Weights of a small self-supervised image encoder: 97500 training examples.
Rows from block 3, named by matrix and row number. Each number is 128 + 24 x the weight over the matrix's rms, rounded and kept within 0 to 255. All counts start at 0.
# c3: 3x3 conv (model.blocks.3.c3.weight, 160x160x3x3), inputs 100-109, a 3x3 kernel for each
c3.13 [171 157 198 158 119 169 101  88 125 119 120 151 136 127 117 137 117  88 145 170 141 164 125 146 161 101 133 105  71 105  93 148 126 111 123 142 100 103 131 112 124 121 110 137 194 138 165 134 115 134 131 116 142 132 136  92 114 109 132 136 157 160 135 123 122 122 122 104 119 131 132 140 121 125 192 141 113 133 117 117 180 153 114 145  89  80  96 111  75 122]
c3.14 [119 105 107 160 172 142  72 111  72 144 151 118  95 125 107 126 111 105 121 169  83 128 113 102 145 165 132 154  93 102 136 107  78 112 127 105 137 132 109 153 121 131 151 116 145 101 126 162 123 117 144 161 166 160 100 162 131 128 151 113 151 116 125 127 118 147 134  95 113  92 113  79 134 156 165 131 108 138 131 137 151 130 120 109 156  79 122 105 136 118]
c3.15 [124 123  93 142 153 158 151 190 151 118 101 104 114 134  99 127 147 104  75 102 117 147 128 157 125 142 165 131 142 132 144 155  96 135 126  97  78  63 156 155 146 166 131  93 107 136 161 156 129 132 133 124 103 143 102 138 109 121 110 136 155 125 107 134  82 114 132 181 139 120 160 117 122 122 101  74 128 125  96 153 133 140 136 131 100 103 115 104 101 110]
c3.16 [161 131 114 110 117 116 142  85 159 139  73 124 142 114  87 139 128 162 112 128 160  87 152 167  96 131  93 109 103 119 108 151 107 107 117 125 142 116  98 157 120 124  98 152 103 107 143 142 112 143 167 182 152 157 144 109  91 136 107 148 109 130 122 133  94  78 108 155 117 155 166 146 108 120 115 158 133  89 143 163 129 154 102 112 147 105 148 154 125 124]
c3.17 [138 112  84 143 159 140 138 134 117  96 116 147 144 142 117 132 109 107 138 138 117 118 134 122 155 158 127 147 114 129 154 174 155 116 114 157 118 148 135 149 126 116 164 112 106 193 148 138 172 110  97 158 155 156 149 117  96  55 139 143 122  99 152 127 127 104 156 124 135 102 126 146 123 122 115  99 135 118 120  99 144 129 126 108 108 154  98 126  80  70]
c3.18 [142 134 175 177 140 190 113 137 122  96 139 112 106 125 134 105 158 136 173 154 131 130 183 117 136 120 129 162 151 123 138 147 119 130 142  87 170 120 116 167 149 160 123 107  91 146 139 117 136 140 145 155 148 136 108 129 135 129 142 170 140 113 148 102 140 101 154 147 127 121 133 128 141 146 159 126 103 141 118 136 128  95  97  93  96 135 158 138 106 145]
c3.19 [153 138 187 155 101 115  99 138 156 119 139 149 129 132  77 116 102 121 145 152 106 125 133 126  84 110 156 131 118 104 117 128  95 108 102 128 142 173 106 181 137 155 186 100 141 135 120 145 161 178 108  91  68 104 124 124 147 157 128 104 125 103 129 163 167  87  97  77 152 130 170  87 106  82 114 137 151 154 112  84  99 131 114 130 135 139 125 132 118 108]
c3.20 [104 104  96 125 146 123 122  89 136 164 145 134 162 129 114 117 138 114 117 129 109 119 140 141 138 140 147 129 126 110 138 135 120  89 161 115 118 143 100 114  96  92 157 162 145 148  99 149 160 128 145 147 130 130 113 156 134 123 132 165 157 154 116 119 142 136 120 107 129 126 143 164  86 123  78 167  97 141 114 150 110 126 102 144 126 100 109 115 115  79]
c3.21 [109  90 143 147 128 107 108 119 163 122 114 134 110  83 124 100 114 103 140 100 127 138 165  90 140 156 150 146 116 114 108 145 106  96 105 150 169  93 117 133 153 150 173 177 104 174 177 140 145 182  90 129 148 119 157 131 141 153 145  95 106  80 121 120  87 118 136 158 102 105  88 103 173 144 141 140 103 169 169 112 160 167 129 148 134 142 103 137 142  85]
c3.22 [211 188 154 186  89  97 108 107 122 111 122 106 123 129 110 124 124 105  63 126 136 139 143 129 122 103 126 119 119  96  90 104 128 120 106 110 125 129  68 136 128 112 132 118 155 158 150 144 104 159 129 144 127 141 115 107 106  88 150 156 121 139 147 131 108 116 123 116 117 118 154 103 154  98 149 118  99 125  63  96 122 112  77 133 114 121 125  96 107  98]
c3.23 [164 117 125  72  96 133 133 157 145 133 132  92 123 133 110 112 158  95 142 129 153 118 127 125 140 108 119 132  92 112 134 101 125 145 133 119 148 122 147 141 108 131 113  78 125 127 151 130 113 115 125 126 100 118 140 145 110 152 178 120 120 119 127 142  96 139 114 131 117 139 144 131  99 115 138 136 108 156 117 101 118 138 114 112 131 168  98 116 154 130]
c3.24 [152 114  70 136 118 100 139 149  95 107 143 134 106  95 146 155 144 149 148 104 147 121 123  91 158 149 112 134 112 135 132 105 101 115 140 134 150 130 120 108 102 101 127  90  95 152 127 122 140 115 133 150 153 134 140 135  79 140 105 109 115 128 120 120 151 151 138 113 152 139 152 147 169 119 122 148  97  52 169 109  86 103  84 154 151 152 174 116 168 143]
c3.25 [133 103 115 105 124 106 140  98 110  99 135 131 123 150 154 103 129 200 113 151 128 143 105 137  94 144 120 147 123 154 114 124 109 143 176 128 121 105 135 153 144  80 147 174 107 166 124 153 129 127 105 139 143  92 156 118 165 127 143 118 151 155 148  66 107  93 103  99 139 155 211 184 122 130 112 126 112 148 125 106 159 106 131 151 127 120 127 165 155 132]
c3.26 [ 83 142 148 129 113 148 125 128 166  91 112 127 118 151 112 143 152  83 118 135 133 107 141 142  96 122 126 117  91 108  78 136 134 171 108 121  90 108 126 101 127 145 170 149 135 165 138 136 120 143 135 135 130 121  95  81 117 160 139 103 129 153 131 117 118 108 143 130 118 122  94 138  41 155 189  97 131 112 101 127 148  45  41  76 115 175  94 119 120 130]
c3.27 [132 136 141 152 135 102 151 130  71 110 109 153 101 155 124 110 103 103 141 138 130 136 117 147 150 143 134 152 173 140 140 121 119 122 138 128 176 139 115 187 135 120 154  99 103  86 115  99 147 154 131  93 111 150 137 143 134 140 147 122 121 121 104 116 136 176 140 139 138 145 106 109 104 152 146 133 137 114 139 120  83 107 144 125 121 133  87  94  86 112]
c3.28 [172 158 139 125 123 166 125 132 143 152 129  73 118 137  73 154 136  87  90 133 126 139 122 110 165 167 127 151 130 150 110 126  67 134 118  95 166 195 196 155 124 117 183 170 153 145 123 130 137 100 120 143 114 172 128 125 115 132 103 142 127 132 126 129 133 146  98 121 117 139 130 198 193 112 182 161 111 138 140 164 170 130 141 165 115 121 136 142 165 152]
c3.29 [119 144 157 131 145 129  79 109  82 128 109 156 136 113 107 119 127  94 155 164 147  68  96 139 162 106 102  99 110 115 111 169 128 123 109 149 171 131 148 110 132 103 111 122 124 113 141 128  96  98 116 140 142 142 104 121 139 114 136 111 120 109 155 127 135 175 102 112 144 133 100 107 155 149 189  97 104 170 159  74  91 127 133 104 118 171 120 112  60  71]
c3.30 [111 156 163 114 115 168 175 135 135 120 142 140 115 107 119  97 120 123 143 193  95 148  93 141 137 145 126 137 139  88 180 127 109 151 156 124 111 150 114 159 152  77 125 162 118 123 157 135 127 143 120  94  95 121 138 145 124 114 115 106 119 152 114 148 121 106 149 136 132 179 128 119 113 135 118 114 111 138 168 160 176  94 115 137 113 101  94  74  58  90]
c3.31 [ 82 109 104 113 109 105 141  91 131 138 123 130 128  99 122 127 106 128  89 157 145 120 152 152  88 146 132 134 139 120 108 108 147  54  76 102 121 103  91 145 157 138 135 136 107 142 128 125 133 139 127 103 121 112 139 131 145 125 134 116 104  84 108 136 119 116 130 110 133 130 113 126 131 143 121 131 123  95 134  92 156  89  93 105  88 110 113 145  88 137]
c3.32 [140 150 127 123 149 109 139 135  92 163 160 138 166 113  85 117 112 101 115 146 135 133  90 143 146 145  93 106  87 123  75  72  62  65  74 101 147 120 144 140 140 155 125 143 129  99 116 146  75 113 146 105 128 171 117  73 143  90  67 153 111 113 157 145 159 126 140 121 115  88 139 116 118 124 133 122 148 113 133 116 113 110 101 131 119 122 148 114 154 128]
c3.33 [ 94  98 120  94 108 160 141 146 136 138 144 130 124 144 165 110 132 139 121 155 143 137 127 135 151 140 152 129 126 112 102 115 121 113  90  91  99 114 133 128 138 154 103 105  93 121 149 183  88 121  90 121 204 126 114 117 123 115 109 138 115  97 114 131 115 154 131 125 152 153  77 137 157 136 142 159 114 128 148 148 147 120 156 137  96 138 134 107 111 121]
c3.34 [115 148 156 129 129 152 167 108 131  95 162 144 124  82 114 120  79  88 134 118 145 120 127 125  90 142 123 128 131 131 129 140 135 125 128 109 141  94 103 141 137 133 106  99 123 153 153 112  99 145 138 164 139 123 176 129 124 128 125 134 135 131 147 159 126 135 162 132  71 150 121 132 124 129 135 133 127 149 103  78  94 167 143 148 148 119 101 114  83  76]
c3.35 [138 106 141 151 129 124 174 158 101 124  94 106 124 129 136 159 101 151 172 103 157 145 157 109 141 173 164 120 100 101 100  90  76 120 116 129 106 131 123 122 153 116 100  89 126 143 138 138 132 100 130 138 126 118 126  99 105 111 133 119  99  95  95 108 121 150 115 142 137 137 119 127 122 127 140 133 127 155 107  88 122 124 126 103 105  98 107  98 114  97]
c3.36 [126 150 118 131 134 151 138 132 134 120 143 106  94 136  80 121 107  90 112 136 145 137 123 134 133 126  80 127 141 142 134 120 164  89 176 112 158 114 103 141 138  97 143 129 101 107 114 155 120 161 154 148 129 129  98 122 146 107 120 116 122 169 125 148  90 106 180 173 145 124 129 129 111 123  78 137 131 173 126 138 169 108  75 106 145 134 125  95  97  62]
c3.37 [138 120 146 149 148 110 130 134 147 139 163 141 138  87 150 107  85 116 157 156 127 137 134 142 117 114  90  69 126 113 119 110 136 124  92 124 119 140 162 139 140 125 148 138  97 124 133  92  67 101  90 113  90 119 128 133 111 135 147 161 121 148 131 137 157 137 123  74 140 138 141 136 157 141 158 145 148 134 125 107  98 115 101 124 111 125 141 128 131 116]
c3.38 [123 109 118 104 122 122 164 133 130 130  72  84 121 118 147 118 170 122 161 125 138 110 101 123  78 157 165 127 114 148 102 106 150 122 100  91 161 139 117 141 107 131  83 146 108 111 141 156 119 146 147 158 120 127 146 128 116 159 147 159 132 137 114 114  99  89  83 143  95 120 163 120 128 136 125 107 130 155  95 136  68 118 106 135 142 114 106 121 129 142]
c3.39 [137 109  83 138 117 108 135  85  70 131 168  99 116 117 169 142 118 105 128 116 137 125 123 120 140 149 138 147 132 123 140 127 117 156 124 121 143 160 120 144 141 161 113 132 140  89  88 135 136 119 129 109 141 124 158 107 111 124 146 126 157 177 137 122 164 133 139 123 132 120  95 154 108 145  73 122 141 171 113 128 146 110 114 140 105 108 139  98 119 140]
c3.40 [116 122 131  94 129 120  80 143 181 136 121  99 104 120 109 121 105 100 104 103 152  90 130 143 128 122  95 157 169 106 164 182 166 205 143 145 160 163 148 118 113 107 131 109 109 131  94 125 118 137 119 120 126  95 130 161 104 153 142 129 133 141 129 108  80 119 128 137 110 159 124 133 132 108 119 129 145 135 111 128  92 123 148 106 149 122 122 137 115 119]
c3.41 [150 158 182 113 170 142 156 111 148 109 107 119 129  99 156 152 124 126 125 165 119 107 122 113 107 168  86 140 124 150 153 166 160 145 122 123 146 116 138  92  92  98 108 154 110 102 138 122 119 103 116 122 124 129 117 127 120 135 116 136 114 148 138 146 119 125 122 111 140 123 121 140 149 142 164 144  94 152 197 160 113 107 103 112  82 106 118 115 105 130]
c3.42 [ 86 121  98  91 139 110 122 150 104 140 112 132 106 115 135 166  83 155 111 126 170 168  72 158 117 185 159  93 118 113 132 131 109 129 151 127 142 126 119 121  95  98 141 127 110 116 149  69 210 138  96 138 161 134  90 153 119  70 112 142  99 136 126 106 155 136 146 141 153 142 101 127 116  91  93 118 126 106 159 130 129  85 117 156 125 142 151 153 149 148]
c3.43 [126 133 130 136 127 117  63  94  96 160 101 101 151 111  84 101 111 133 166 112  96 143 121 118 110 141 116 105 132 141 139 170 140 121 122 122 151 136 142 108 135 113  90 161 115 150 125 122 120 126 147 130  86  71 117  90 128 130 141 162 145 136 105 119 138 140 132 107 159 121 134 110 124 122 123 148 137 109 124 171 145 109  85  77 149 107 108 132 127  89]
c3.44 [132 140 114 144  93 131 100 145 165 165 108 134  86  97 133 134 135 136 146 126 101 175 109 102 131 102 100 105 112 113 159  79 144 123 113 143 132 139 170 151 130 126 145 120 112 123 170 124 100 136 157 139 170  99 111  80 152 144 138 115 161 140 157 140 149 131 100 137 131 159 137 161 112 118 118 155 134 138 150 169 127 113 116  99  98 113 120 109 162  96]
c3.45 [119 177 156 181 130 100 151 171 106 102 160  69 137 142  98 126 101  63 133  77 134 139 156 184 104 155 144 123 132 123 152 136  83 105 142 126 115 128 152 146 181 177 149 107  84 128 117 135 126 146 120 104 102  87 100 130 105 112 142 140  94 117 135 137 137 138 123 135 150 104 100 112 135 155 135 133 118 123 174 137  84 150  88 137 145 150 170 120  68  82]
c3.46 [116 111 179  97 114 157 122 154 171 166 153 139 153 135 123 111 110 113 137 119 151  93 138 128  90 134 122 157 130 129 143 134 130 104 141 121 119 123 156 144 165 125 149 139 128 136 117 114 130 109 114 114 109 157 133 123 116 132 117 134 104 102 140 122 130 146 127 127 122 138 144  96 131 132 115 143 125 102 127 125 117 142 157 136 125 144 130 151 101  65]
c3.47 [148 104 160 112 116 102 132 130 125 121 101 125 147 123 133 101 172 150 111  99 160  99 143 146 119 118 143 180 169 131 163 130 137 131 111 111 117 136 131 117 116 121 111 113 164 116 106 129 140 147 121 111 115 140 111 134 151 123 150 120 135 124 135 124 183 161  95 113  95 136  99 120 143 138 139 153 109 139 175 164 134 129 116 164  95 130 118 130 108 188]
c3.48 [114 112 131 119 132 111 134  95 148 120 139 121 105 140 124 125  91  91 129 155 139 103 135 149 127  81 116 119  85 117 164 144 119 105 136 106 142 150 104 122 190 126  91 169 155 132 203 108 135 103 136  97 116 136 111 161  85 148 122 156 126 143 130 124 144  87 122 146 140 120 116 123 193 111 133 148 127  77 117 115 136 150 127 114  95 110 119 130 120 141]
c3.49 [131 103  91 120 106 129  93 140 120 127 115 122 113  64 168 132 108 137 146 124 175 156 123 119 141 129 108 123 144  94 118 159 156 126 140  80 134 139 104 137 166 134 129 123 151 104 123 100  80 132 124 167  95  96 124  83  92 129 132 135 121 127 111 125 134 101 149 128 110 163 151 134 136 143 139 147 158 109 102 187  95  93 110 115 139 138 138 113 114 129]
c3.50 [110 119  96 130 165  89 125  99 107 130  89 128 109 130  87 164 118 131 129 148 117 139  93 137 119 129 147 132 158 140 123 107 142 117 119 113 155 141 148 134 129 122 142 121 135 136 143 123 117 104 116 122 129 118 146 169 137 147  90 130 148 101 164 138 108 113 145 155 126 133 110 126 114  80  66 101 164 179 113 102 124 109  89 132 131 104 111  87 118 143]
c3.51 [124 147 166 130 123 135 125 120 111 148 128 143 139 150 115 161 113  86 128 141 118 160 155 134 134  99 101 134 128 139 103 101 122  89 113 111 181  73 108 129  73 147 161  84  99 137 143 114  99 110  93 124 120 128 119 134 124 142 125 124 124 146 139 119 130 131 141 143 103 142 101 100 144 129 174 137 118 101 131 127 135 130 133 100 130 151  75 123  98 145]
c3.52 [141 131 126 149 148 126 123 147 119 166  94  92 123 147 161 119  81 100 104 118 123 172 147 115 148 110 165  92 100  71 131 166 135 121  72  99 133 117 117 133 143  88 102 165 153 108 137 117 145 165  95  76 111 159 111 101 110  86 156  87  77  97 102 146 157 148 127 116 126 143 153 134 112 150 128 108 136 113  87 127 115 168 120 114 123 147 124  90 116 123]
c3.53 [117 145 169 140 143 121 158 123 118 132 128 136 119 112 167  86 153 149 129 111 104 120 152  68 152 150 103  87 101 121 133 127 139 141 168 103 130 189 128 148 145 134 104 135 102 105 127 146  76 120  99 120 112 125 113 119 111 118 124 110 107 112 125  90 129 137 144 119 106 135 123 133 129 134 142 150 157 150 135 154 180 113 115 125  98  90 183  87  88 109]
c3.54 [147  98 113 111 158 133 100 126  98 145 117 147 161 134 143 130 107 132 107 172  96 131 182 141 128 113 148 125 114 110  98 122 118 114  82  92 104 136  92  88 123  92  69 143 111 109 124 102 104 146 123 126 171 114 140  97 119 103 154 115 125  97 104 128 120  97 138 119 169 110 105 127 125 137 102 119 107 118 105  99 111 122 138 125 107 119 103 107  75 108]
c3.55 [107 159 112 107 134  97 131 117  99 126 117 124 151 153  86 102 106 126 113 135 124  82 184 140 125 150 168 147 141 149 160 115 175 166 182 113  98  85 130 162 133 148 191 160 148 151 164 136 114 114 118 109  93  74 145 142 145 138 102 163 142 104 152 113 120 123 114 115 109 145 173 163 101 173 145 105 131 111 120 110  94 172 177  92 150 131 103 139 102 145]
c3.56 [117  71 110 121  98 113 132 107 120 114 114 134 149 142  99 106 135 127 174 148 103 159  83 161 163 125 116 127 120 163 147 167 185 118 176 149 113 108 107 117 118 145 101 106 134 127 125 118 123 130 111 114  58 108 133 133 144 105 117 150 150 131 157  90 150 159  85 113 103 132 149 120 109  95 131 135 153  79 133 120 110 114 133 126 120 128 125  93 119 123]
c3.57 [116 155 103 128 114 133  95 124 150 102 108  87 131 167  76 105 143 129 116 125 132 127 100 122 149 150  80 148  96 142 130 115 146 146 121 120 120  91  87 143 135  87 125 144 109 140 117 123 147 118 132 147 112 102 101 129 121 107 115 165 116 165 114  88 121 112  87 150  86 126  88 107 148 120  88 147 129 166 148 146 150 134  83  57 147 120  67 156 121 154]
c3.58 [ 91 154 127 111 129 108  79 114 129 113 114 119 112 112 107 119 140 108 109  75 155 114 159 143 114 127 120 157 113 127 135 110  96 102 127 110 128 131 155 119 125 138 142 170 179 110 108  76 114 103 122 143 102  75 144 145  68 148  92  97 113 131 140 136 129 180 123 125 124 133 136  78 160 112 138 125 116 145 128 140 145 115  88 138 110 119 157 132 147 137]
c3.59 [ 87 106 165 134 128 144 131  91 164 123 121 129  42 104 169 139 167 213 128  80  98 150 126 139 154 158 160 162 161 149 147 142 119 153 106 106 125 189 142 118 129 127 101  60 129 164 147 128  98 134 137 121 153  60 143 114 131 108 121 125 146 123 107 111  95 108 123 140 131 102 140 150 124 109  93 123  85 131 114 134 167 110 117 145  89  82 123 114 181 110]
c3.60 [170 142 134 135 163 136 119 110 130 113 111 130 112  87 138  89 115 113 132 137 129  94 146 119 144  92 139  72 139 123 141 149 166 113 138 102 133 158  84 114 136 145 119 122 104  84 125 119 148 156 121 141 223 121  84 139 102 120 162 133 118 108 111 152  72  86 125 138 107 145  88 138 107 144 141 102 162  80 143 108 103  93 109 113 126 115 142 127 108 170]
c3.61 [ 99 110 142 139 110 141 139 107 105 105 160  99 156 120 101 121 114 126  99 111 121 104 155 114  93 152 119 138 132 173 152 136 162 145 150 155 118 107 115 135 152  99 124 117 108 137 116 104 101 150  92 110 151 122 148 143 129 155 146 142 104 158 146 104 133 134 100 134  91 127 118 111 109 130 108 111 116 105 137 119 132 160 145 121 123 103 162  98 106 124]
c3.62 [155 121 117 141 153 130 111 113  93  80 192 133 132  91 130 155 162 104 114 114 153 114 122 159 154 132 110 105 118 113 126  78 117 133 120  70 123 131 136 128 112 113  97 105 160 126 173 121 145 113 117 145 179 124 136 124 107 110  70 115 126  98 136  98 132 143 152 141 149 165 129 141 114 173 123 158 162 135  89  98  91 137 164 128 134 113 206 158 146  91]
c3.63 [202 120 109 137 127  73 141  81  75 136 156 138 105 137 144 114 137  81 120 170 150 129 118 120 122 179 133 136 142 130 153 142 176 147 134 145 137 206 181 123 119 166 170 132  78 138 154 134 117 119 131 113 157 121 140 121 113 161 138 113 149  98 127 128 164 135 124 114  79 127 140 120 141 128 139 153 132 183 149 117 130 103 133 116 143 132 143 115  99 132]
c3.64 [120 123 153 139  99 199  76 115 138 121 154 142 110 101  93 119 140 135  98 104 129 136 137 108 108 133 110 129  96 123 124  74 135 137 130 177  98 118  72 113 149 109 108  96 111 121 183 118 123 110  96 149 196 127 117 115 126 141 133 132 133 125 140 151  84 129 145 127 104  92 146  94  82 148 133 111  78 103 156 120 163 140 130 141 133  98 127 138 171 163]
c3.65 [ 91 117 156 136 144 229 117 105 139 154 132 171 125  92 116  71  85  92 111 110 115 110 120  90 116  91 152 147  98 147 153 118 110 166 119 119 122 159 166 108 126 170 112 134 156 166 168 161 123 120 122 132 110 116 116 152 124 124 130 131 144 123 123 132 144 155  90 142 107 136 107 125 125 133 152 132 124 162  90 155 143 130 136 157 112 107 134 104 106 110]
c3.66 [116 152  95 161 138 142 126  93 175  83 152 156 100 140 146 104 126 139 142 175 131 145 137 108 102 180  97  79 121  57 104 127  96 118 145 122 105  96 133 108  59  99 110 127 138 123 100 141 144 109 101 157 125  98 121 111 113 151 110  89 127 128 100 127 161 129 159 102 138 159 125 124 147 165 117 141 149 126 118 127 127 136 140 108 118 102 177 100 111 116]
c3.67 [130 136 103 140 132 122 138 131 119 137 125 152 128 139 134 137 171 130 139 107 134 179 116 128 117 110 122 108 101 148 133 126 121 133 132 119 145 155  87 148 140  94 145 183 156 132 109 142 106 127 149  87 132 159 116 137 131 131 170 104 130 126 143  96 103 164 136 161  97 113 132 136 106 153 123 147 167 105 145 129  80 130 169 171 129 189 110 141 144 113]
c3.68 [121 124 154 112 107 148 121 122 148 159 155 132 118 139 157  75 121 155 137 120  84 183 135 126 118 119 141 129  99 130 151 135  98 126 163 124 125 133 142 144 127 120 128 121  90 130 139  75 158 147  83 109 180 102 109 136 117 118 139 116 133 134 126 113  99 114 140 158 146 109  93 111 104 135 135 161 155 142 137 126  82 133 137 124 149 152 143 117 132  99]
c3.69 [131 102 154 153 117 137 181 164 110 112 140 105 149 111  99 111 114  70 117 133 116 137 110 127 121 107 160 149 125 121 144 159 154  97  87 109 139 118 130 167  92 101 118 123 123 156 175 174 110 136 128 130 162 112  92 127 118 164 141 123 123 108 126 157  97  72  90 120 161 100  81 146 154 130 119 134 152 149  99 105  93 124 148 143 117 117 120 132  90  97]
c3.70 [113  94 103  94  93 100 118 103 151 149 140 167  98 153 150 132 104 132 127 140 101 156 135 131 126 126 105 156 131 126 131 162 136 110  77 110 154  97 135 129 133 145 177 148 133 141 136 149 117 127 119 118 108 106  74 133 143 140  85 159 129 148 116  96 122 131 165  99 122 106 125 139 148 112 116  77 117 122 135 107 118  82 116 146  95 120 108 122 151 153]
c3.71 [105 131 142 133 113 136 123 120 151 110 108 135 147  93 122 114 124 119 123 146 129 131 137 134 104 138 140 171 148 155 139 119 141 118 141 139 173 107 134 121 141 122 125 144 119 114 133 151 107 126 154 121 110  88  88 155 145 129 104 169 127 115 155 149 116 111 131 128 140 118 103 148 108  92 177 153 128 118 158 128 145 113 103 106  84 118 134 106  62 125]
c3.72 [147 133 150 202 106  92 168 147 144 104 120 110 129 170 107 135 113 134 112 108 124 154 143 100 127 144 110 134 118 139 107 152 140 132 119 175 129 122 111 134  90 147 172 132  90 123 136 130 116 112 113 126 111 169  88 115 125 111 122 150 117 111 151 113 103 109 146 133 111 168 110 133 100 126 145 130 117 107 121 124 132 109 135 149 131 124 114 107 165 137]
c3.73 [121 126 129 129 142 119 145 133 153 133 124 142 104 101 130 140 122 125 112 144 107 148 102 149 171 119 146 123 149 146 117 131 126  77 123 131 152 121 145 156 106  76 141 115 156 126 124 115 166 142 144 129 142 124 129 135 138 114 128 142 120  87 157 110 131 137 132 100 106 130 140 126  94 144  94 159 126  94 114 115  77 117 137 110 105  92 123 132 110 115]
c3.74 [111 118 130 104 109 128 100 118 110 129 113 102 132 141 103  98 111  55 107 147  87 113 104 114  94 113 148 141 101 137 180 104 104 154 107 128 169 151 119 134 157 145 171 107 112 145 137 111 130 106  97  70 136 142  80 124  99 125 114 100 134 135 149 139 113 135 120 109  97 130 117 115 133 144 135 120 132 140 154  88 117 111  92 133 116 126 153  98 105 126]
c3.75 [150 167 220  88 116 164  95 119 111 149 131 118 141 118 139 143 155 145 150 144 146 157 132 150 134 137 131 168 140 112 139 114 133 144 110 161 126 172 139 109 116 144 126 106 134 134 116 100 121 112  97 154 124 120 151 141 160 139 137 158 111 131 171 125 175 133 134 143 123 116 131 127 164  90 158 130 154 144 184 156 144 167  75 106 129 135 123 138 151 123]
c3.76 [134 128 148 108 117 146 104 132  85 151 140 117 146  93 149 120 138 117  99 140 123  90 145 135 101 128 137 107 150 145 152 113 111 157 142 152 105 107 189 171 140 127 163 185 131 158 146 140 192 131 127 149 115 163 130 149 110 151 120 101  99 136 115 151 140 164 132 171 128 137 125 123 140  92 146 161 115 165 126 128 103 111 117 112 132 155  99  86 123 118]
c3.77 [ 93  98 125 115 131 120 130 172 196 154 108 125 111 112 135 119 143 124 122  94 126  87 132 126  99 125 154 102 139 115 146 126 127 131 141 163 136 104 140 140 129  71 131 120  92 173 131 118 172 119 144 155 124 149 138 132 107 145  96 115 117 114 158 104  93 119 121 128  99 202 134 114 119  98 143 157 126  71 163 133 119 130 141 133 133 119 159 115 132 117]
c3.78 [126 110 129 163 144  94 189 139 122  94 110 107 115 139 121 109 133 109 104 117 115 122 176 158 106  93 111 101  93 157 115  79 104  93  89 125 103 131 105 141 162 147  62 132 127 134 109 113 149 138 127 151 131 136  98  95 134 122 108 104 119  61 107 116 131 115 114 137 110 122 142 125 134 115  90  99 142  96 126 150 145 121 160 134 143 124 100 118 114 101]
c3.79 [170 127 104 123 123  90 164 147 148 140 147 143 143 107 172 127 134 135 111 137 130 141 115 135 143 144 127 102 112 101 110 131 149 113 142 112 107 133 145  80 137 143 103 133  99 116 133 129 106 125 117 132 146 118 120 116 143 125 146 112 127 126 120 115 129 129 133  91 113 140 120  87 138 160 171  91 105 159 114 145 140 122 127 134 127 117 147 125 105 122]
c3.80 [115 148 170 142 105 158 148 104 181 118 112 130 124 132 151 117 123 130 161 152 153 144 124 146 163 126 135 109 113 111 124 145 108 114 125 117 149 128 127 121 130 137 189 147 144 102 148 152 148 136 158 115 165 104  95 137 120 134 132 141 157 124 110 150 157 119 149 151 143 104 148 133 143 168 157 131 149 167 173 110 166 135 147 143 129  92 120 111 116  91]
c3.81 [108 167 129  62  92 180  84 146 173 120 133 122 196 121 143 165 120 112 160 153  96 101 100 116 150 142 147 142 134 100 113 105 133 149 163 125 127 128 129 132  99 164 107 143 153 147 163 120 149 123  92 131 136 131  83 126 139 115 158 155 126 139 120 147 121 113 110 158 146 121 138 110 126  80 100  92 171 105 143 130 140 144 145 123 152  89 126 126 118 112]
c3.82 [126 140 103  83  87 101 134 151 131 140 155 132 162 159 110 123 115 120 122 114 139 126 143 125  99 134 122 157 107 137 131  99 172 134 133 104 143 126  92 124 146 107 138 117 113 122 107 153 109  68  94  97 133  96 153 106 162 134 141 140 112 162 170 130 146 130 132 119 155 124 102 103 136 137 127 100 126  92 137 147 114 106 138 147 124 114 124 125  56  67]
c3.83 [134 106  70 130 136 110  88 133 148 132 138 118 130 131 102 152  98  94 110  80 142 143 149 142 141 144 122 131 137 127 136 120 147 118 106  92 137 141 130 123 143 130 133 125 132 129 155 102  94 168  98 143 157 147 139 125 111 146 124 151 123 135  96 122  82 143 159 141 101 145 152 117 115 127  88 126  72  94 152  93 131 163 110 121 147  86 105 185 153 126]
c3.84 [114 164 152 142 125 123 149  87 186 109 130 119 104 148  83 117 123  65 137 103 131  88 124 111 123 149 158 141  71 145 151 140 142 148 162 116 129 112 124 110 132 131 145 131 149 164 124 151 139 114 135 153 166 170 110 128 154 146 148 148 126 147 113 182 125 133 133 106 136 150 100 104 132 127  98 104 138 163 134 141 149 117 117 112  73  91 104 124 117 128]
c3.85 [ 94 119 107 145 159 134 156 122 141 118 171 123 115 143 151 131 122 108 140 119 142  89  91 132 119 114 122 139 108 131 151  95 133 110 109 137  85 155 116 115 124 107 104  94 113 124 142 134 141 101 171  99 128 133 169 133 138 112 137 169 109 164 152 118 122 116 112 141 156 164 137 126  71 112 121 121 113  87 108 142 122 109 129 109 113 144  93 129 139 177]
c3.86 [174 149 101 149 131 138 134 132 157 126 173 109  93 143 156 111  93 107 116 125 142 115  88 114 153 121 108 156 135 116 141 167 138 140 164 145 135 126 171 156 127 119 121 119  72 141 127 143 125 101 125 167  50 151 133 184 123 133 135 158 150 170 129 113 170 146 160 121 140 126 132 132 130 167 111 108 137 106 110  90  92 159 108 120 125 102 114 106  80  77]
c3.87 [126 109 106 133 140 105 127 135 126 124 128  91 128 180 164  82 118 101 125 123 124 156 154 176 148 109 133 130 149 126 135  80 152 162 136 126  94 129 110 102 110 178 109  98 155 130 127 140 119 138 110 125 144 118 158 176 137 173 125 118 125 106 178  91 120 130 138 115 148 148 147 135 110 134 101 170 181 145 120 126 120 114  68 111  92 160 191 111 106 100]
c3.88 [109 114 146 114 134 110 158  95 147 137 125 125 143 119 120 140 166 157 144 123  81 126 162 106 130 170 113 120 123 145 120 182 146 129 128 119 105 110 132 100 128 134 102 116 117 129 111  80 142 148  59 137 108  99 125 129 132 113 152 118 152 136 106 106 130 181  92 131 154  78 118 121 112 135 159 135 134 172 146 124 130 163 132 103 121 123 112 143  83  87]
c3.89 [164 131 150  85  95 185  96 152 154 105 129 132 116 141 102 105 132 147  83 172 137  51 156 121 117  95 130 132 143 145 154 144 104 121 112 163 167 146 117  96 138 119 107 116 122 125 113 130 158 125 132 156 166 106 112 142 150 142 132 109 123  92 121 128 149 117 103 115 136 134 131 140 144 114 113 112 153 117 116  99 102 120  97 108 107 147 128  83  99  81]